From a checkpoint of a small autoregressive pixel model: 13900 steps.
Rows from block 6 of a small autoregressive pixel model, named by matrix and row number. Rows with one number belong to one neuron. Each number is 500 + 40 x the weight over its row's rms, rounded and kept within 0 to 999. All counts start at 0. Numbers have three digits each.
After each neuron's rows are labels from the 100 images, of 14976, where the neuron reaches its highest value: "strongest on" is what is common among them. Only what is clearly more common there than usual is listed. The data: scattered letters and digits in many colours. In brackets: how many of the 100.
# fc1: MLP up (model.blocks.6.mlp.fc1.weight, 256x128), inputs 0-127
# fc2: MLP down (model.blocks.6.mlp.fc2.weight, 128x256, transposed), outputs 0-127

fc1.27:511604434498525424513479630414519460545462496445523476517494488560483500437535518504487489487469479472467503526473476506464520479512524407395568492506476435481432575554431538468568498509570529487553501501517519507561517535474504504470500490564482490458561486450502504506518522486495450459494506505518493529478533519548529439544515591547508522541489537469513567538472544500499569518518
fc2.27:484472440494525433510438370525500501509462496550435498520618462515558523556511537469458512502548498466463458489527470500446450494484502516493535502429531502586549492458547526529439444483465442516436540490464523549517558457588587518472556539490502450535483537504472462405498574479504476481468501500451544525503503492435513512484515516541540476457504516518460433484504509494460517547516
strongest on: brown (43); blue (40)

fc1.69:572496527421453512494499507562491480469448485526549450592482506559464513587452496516455532504407483519438507527480527533535441501566538501479536541510514511511472485489529555542526529551489560517526475554503459568506496484539464544527509595486457508542470529502473499537481484613514428486535525482480537521534468481548585488464565517503491477519430610499504513425455510455499478491525
fc2.69:462563469483445577506582482487584453519499476529567552497463457444496470511487486543472514477506532489474560517482508498504523494459531474514489551478534511461499540415459518488426530588517494474465481534449510496528536503461455505465466512542468531470476410465375538527528486457523482611519526559460513455515598555555469522486480524580523513494543465460532486488537471548480496444511
strongest on: teal (86)

fc1.249:480517504481512494513471481469526429528462500566467517473517453561440525543592480491434465609460561522484525511496480536444567535536469438557470478558469503560516531475520480499543578495478599485498521520492458475500521473488461480400517481483575507464462496527508549519509555529451530486539503484388501465548478514566447488457511480525497469454498512530558492513399497503449543544528
fc2.249:533530527503411500458465471591523478533544522454534549478515438506483472420462600527499569497499504495520518488521526527451479420498497470501420434512476542482478536488541459523519555458464556448485480508486471551471433467435492509429503582505501487485495508489466515478430530468548518557542542525499510456454494509551556464486518486559581507539486579449537510587456451457446511526509
strongest on: teal (66); pink (40)

fc1.133:502461448511535527503578523518447459441518482527545486447457460500500534500507524502513466458502535506502504604494564485484534407540577546479407486503515541452549527474507494487571494480493572481458533472519445468493467452486537567511468549508464481551454554517506483499429537522524524484560415354478499458547489473504548542436540451526558504524522552519470515484496558527512518493477
fc2.133:516543468502500447573537526523515486507470511545525453476457495412521431480483501498526506521434476482561513394497540533465521561487524457544511522499586543511464407493522497453493467478514496495556540412495523490493444588531507576525495539476498454487504573491529508475476419412525621470477556492551456507559535482543459461501528495517530545523476445442450466476481496495508481479524
strongest on: green (73)

fc1.26:462555566427514566533591491463484564477579512479517530465457573573471470524485506498485503472562530457550518502501502509488473469464492492489476537481585500544535465511447479470536454509559625499513483532508519511538423511522539506481501481422528499496473456522521550580498597533554510513468460527460548449494534461431487571508513522469547503552542542486526524498508548585456490480492
fc2.26:547533478444507526489530461585485484532521507491508524439521447483570474496503536471523467541464511484473462481508487526483519443439488497469499421442473421497582569465509503490561538517453509443478507555449462498489506472538481489584607492508550537501513573483474502450532433567532591527575476547506564454409542478509495492553455490465508482518564465488478470508515540511435533459461
strongest on: brown (45)

fc1.106:463462474510508472493435544500564529452493477498542534513473447497467524561563506542483512534498445484426492495502467515519537457495547476570428469456468477498496514481429550542430455456525530525433511480533545472480441439497504557528470497449564456578474487479427462480522479552504461557478453520543577501475454488469498389479525482553460572489565477467491484492457508536449471467400
fc2.106:573481473546480455539498533487551458496523490467432522511481481470467504503597439527453462436464510516425501544482506523486497595466428541458484419521491567493473535494484520491519496532524520520477521489514500449534511509560530505494520437507489522498500479571553517461458505551452468498534436535542524623519512460474447461533392470514494502544442569498456551539523510435447444529558
strongest on: white (48)

fc1.44:474478499556433486514484459590476554504492436429487504541474482510446538502502432523478479486483458424450417462505464496454451526457475583503455520513446522528505530460488479496547502467538564442588546524544511540522562506475493558510452456518516481584468494471473482527419473478487499532445599461511560461473473473472478514543452518533504536522449497494548574557480511466466576548501
fc2.44:475537510434542483522476591426480476548473519439522558476568483461557485488492392512466502444528458507478508490526562583507486444504449532538560505460463529521425543504456533485485475463500465444478550459540490507448519431468450500497494504513480443514531471455551491537574464588552492478459575442509552533501534503569483585486479569491484527518542551499537477499473471519461547491507
strongest on: black (52); brown (44)

fc1.86:515482503488485457417488462487462486449458499474564500527471415496429541473506493563566517428484479549451481474514470443481498507588528499484520486535458474472479503497494567490485524513574453464557500524410506446564466499470475449463610469506504486512533505494435466519470442522600507483483477505514483529539431420471488490527439514463602455458466536497523521552435510487458486483455
fc2.86:464493424469515525493451457467401474502489592539530520508496517554511511551525524476539515532475496502453449513571496456484458540492441539527485443483532537479501485462508542523507503516416514481489509403576497536535532520499560540428417411508540498502495520539539443494529595500490493555525519491488493455524483443498570508499546445395528496510515555502418539538543511516540541541455
strongest on: purple (49); brown (44); black (41)

fc1.228:492543419490474425483540491574445499525442519543483577494462408556475501503528525441454549453411537529467493529507522484449512497460528512503481547556486479504502527518442494523495409441473486480508513511481541505532449446525514392527517467442515521436475493428442515509505487470488498512503496569444525506500539430462495454528516484530476409497477479531439505541515519569507518495384
fc2.228:428564568489503506463472514535548578537488498537494506541458472437594481491515490475456478479450540535521545506498436434421498524444513436538508515496451499450470517454472517414502496439436458502490474561514528506483450468484504512462480519487526493494450440508528513503485493512427443436469491498529442471501490515415437472545504571390566473571527537453524536479476501469472549539550
strongest on: teal (76); brown (43); blue (42); purple (40)

fc1.87:459523582529504519530511440528518469469507555589436451537500523484547513435506477516577492483523503592517400554488531484537489378551538401480448513474506485622467431523569408496486427579496512430455538513499488497516488464439475496539504485472511482498504515469504527504511454481450487474451505538535539508531503475497518515498463490468505521523525535492496503522512484486436544470473
fc2.87:455555473456462522519469530480470510577530427460476506402490489516510493421535417513406533464535465479506520492486426498455488510531486488405475525553473518465499496479472517533482580487528557516537479404458479467570586521491528509484510472501477505531591504541523535522452529513525485467513528484416527516525579448457551560529525527506527527536491501450493420512532502463428521517542
strongest on: pink (42)

fc1.182:475478508517541472468440539489514487493463524497502487581524482455409414491457580570478518474506481472443403498498556544475484392550473541574487543465506451508494519553514454446517510551537501445520528534482531539512481500546443490478432483522439431548431497447487543455544505559472472557530516548471496520454510510499525494460591516432478464479482482453499507499453503443462471439497
fc2.182:564504544459466577524489467496536512503482510505474486531485467479543503484578518515553472448494510494539489555532416478476486530501471559481492462369488486502524500547454443476534523520568475549389548510481434463507562513551464543523521474480521479547478482510495433569482481528497440520532456456464564507589483488468484412533480487525504494473485518558427479537532531468485580563560
strongest on: white (61)

fc1.147:542481501386575515560519468535547536490552485526560480520562488509537502515556499529522465486497497531437406523403526476570481516498507476525437483542515497550455456540471501489529508447502505425579495417494522531452465508502481549553504480547505532419506483542473499514535552562454513493574512541509494476486534586464562503486417494483492549567434528538516443491522500514493527463454
fc2.147:466443580501430512501478522416493468484555490536452511569522451511457476509459545506501491567486531449547569474474578521485514478508499576539521520547529483487578484445531504435485489552541498398536565474500459508507516476491528497568536507504456520489429445460492487485554513509498484486568552539546482468474518373497479523509509485547511538529437509462471530413503502453474496486411
strongest on: white (50); count: six (38)

fc1.36:490552386548522536445511397441532510504533463494535534457530456479430505492459483525521563442548512488424491563485567549460494507433438556448495505441470467516509489482580540479471418541528477485503478488466503471512446393445497444525453495523468544519490451517479471557463466490488530499508470466502468533536557484549549482474516492444454535488458461447488520492505506566422509508479
fc2.36:514500481474472450546536507547446486500556521469533515484544517436540504460562516454470481506425491528484469504544521466593477553585488483481579513533439503514494496467434575485559568497426535496471521519469464510452527506513380567476516464495489488491622473511492523500491517429478493465492518487430493465439456453496471508582522520475411510497558492556497513479437523479500547492535
strongest on: purple (59); black (47); blue (46); brown (40)

fc1.49:507504555490510513531439403552503364420406550551520454453517530511507539547577501537522458453449531471414485471494509509515480546489451468511464507520415430568456511491445480476516498545541517501447559500500502559486530462497494490491494494530431521486506531448475459535473520523563523459505500440564582497519478495508451495484438506475485424494408508450493476495488488471506478511514
fc2.49:487547442498453548462499555440465484506469479577473500512517512516544571584488453505420514471527539466532530536434438496495469490437447451576543408488517497500547482544513436496503503518463540502487477446551506463525557527516474469423554509517480507483532461454520530470513524544482459514468585571484451453547501534438603523494470546438460485590495564509501527525507525530526531475496
strongest on: purple (57); blue (49)

fc1.60:456519448470565400507484566492478467468506471484541510530489533522512519509538580484513440530435532492508488500506530587417516504476435495509495528516506488507554498503467464530489462459533529489438540512489507457550471595570523537427504612537513522552525470547490479461530436433427487509496469457513471459540516477547502446501517519533562481543505509483507494627505527525540495417544
fc2.60:544454482502485534464450415522514540510485496510474544506521513532574555516460561421476508516533552511508577572480473488501563506507513538497461577542434492457538527532499480533457451540545474528500488475521519533485571517414509536455440442492538464528535533505472604492490498455558433581517493506468542522485514514522518525553478571517558584459473467515512435447457483539440543539453
strongest on: brown (59)

fc1.64:529515515496563522518547545470570536523517520440557507546531526483521531541448518502439536481504511599476502429477523514566444516465478486557417531477477521475484522539512547468529462514480537467474479568490519480490484496596439495507542512484417468454447478612524476447476486468420500492549472489474534459508525434449514486491537563415509447493498450508494520482462503509508373477472
fc2.64:441497526449453498588507548524453488455504531525432550481455492542429450466545483569549495567532477500586537489522496552532512555549504485465595516541519448495479548511510495423448556558555467517532472436524522558488512552473477517534479523497453464512583566508506468532500467522516511554502579479448461482515470424549463474437510467534493464493546534464486504570543476506488439534480
strongest on: black (40)

fc1.141:524538572495550511458549511494421510497500540468549551508433443550530487419462475554487436497404477542438502523523461481479473502457467514476531611569483597559453461556494521517574512512479521487506491481512501570473450563457474491470529514505479449480467491538466529523562510542497489574501512459513523502530528447478458543495538543528523465546456467519534457426541485496584500516555
fc2.141:480465511473510527537544509546541547557513476460554586498526521542418483525503560504472498546462567391561497486473538472458463532458506553552553528506501484444494497525505541538512493462589467514478514538501488470469535486438570510527515537540461445507525549472538544462503393497502533371522493536561491503486463511477503492486434542581531520508507546512451459530535481408527510509510
strongest on: brown (40)

fc1.120:486538487521554498511498500507490493475508597479526562515493464520535445485488525482556494464462473519450547479536535505481469489494525566422552511440550528465474543542509556489414434434506532560562503546429444510525550539506455553479519512552553593509442458480480480513530534529482522538545484523445506479561407508570555514434548489543449476467409485555530525494477568508485469484504
fc2.120:508467481470468488428503516480504561520431432430477477515531473509555531529495494563419532467557539491427512464468488482488518508537511536566586483467500554513537466442428509468560504525539536491464497559559498508526471492519541407423529506569501499553483536488467463539438557478529470558443511492511490449536507521472461414467489521585520460495607502540505514481485467466452531555513
strongest on: pink (64); orange (41); white (40)

fc1.175:470451471528481509486565446560505536428480477524460489496487501455451529479453465436440435421501523464573535526481472522499425541515485505463446501410465472455524442513410498414505466506479451495472528513516468518447512482507524549491481495546429526509517459557422471476547507530426551476494425574496496489509498451514492563592524478523409545486461431466516483491499457509486461497498
fc2.175:464427492531523435548482542511431518517599469459521497498466508490497581527487533537479508498457497511500487458539539461493494482483532510536527551435461483538501515516575559498516470545494543444495499471512509513482478576567480463527479450475564559422480442499447537554493510517533422553513569455482550481423519420495525466416532519495456526498523557554551509488440464396457501531528
strongest on: green (83)

fc1.71:484570466457579465489470574488439514453489508442526528472452464429399554460589569509489471545538484565538483502501469472473513513517445546442532505511471551547513457456465491509546513424534495526465525546547429503587436475528525511502568547520504473493543540504523477470495553535527511504432492463505504452480523513487500481547571489476499443433470512577538508546528453523517502519582
fc2.71:468467501496564523478591461465472544478595477465533507441542475536520503490418510531474514483457536545483511541550561420474558536509504463551547412490523506478496549586507420504511515514496492464486538511435475518487522509484461536506452478488486577491417499460519510493477431509487496523529555582505539520503502435529493503486437465534484494577485434540494533460449486421464549592517
strongest on: green (76)

fc1.132:490460544583503497470563454525488493441538451462529485406456473481503512575554511509527530492514525457505515563506563509516507544594416506521528497450453495528521441441521469471474529506526456517501468476410412528510485523500507485453527492564431486443468554545522540554474488437482536510478482457543490574481533493487579503486511479502558422462554571492463542523439540517514551465535
fc2.132:505517539485504448532481557466560489492429496523536524523494515471526507472522514494557442456476494513587508486489450524485539437464436496530573445502519435511460535457504552428576497487456495467521422475484511485480513486504426492555515531517509499583382514510458466419510516528506510503425484548442450442498526550467446489472475522526543540511446493445512439494443511489537606567507
strongest on: pink (47); yellow (43); orange (40)

fc1.164:470464486462492497513512463424512506417421476480500540437433445543554531571565497494502474539550522527561494549466408535504546504570468602452567482478501551517445483533485514515513464492492490492456478509508492449452488495514556407491484493544476495444484495527480520467479493478452408529459437414463437512561561492519574498521447510488502457467525447467505546511489486476486443504532
fc2.164:470477440541463515493533412442485493467438501498429510508580506503503541500499484505482509423506453556501416425569480518486519472500516460535447501532525430463551436490491576502540492512573537495499528447523420573475497499442470564441507537519558444561512501473480483496552526525418537528551474489536496485431483477547477459612506496524478516543475548508565499495441477473475494471498
strongest on: brown (45); black (44); blue (40)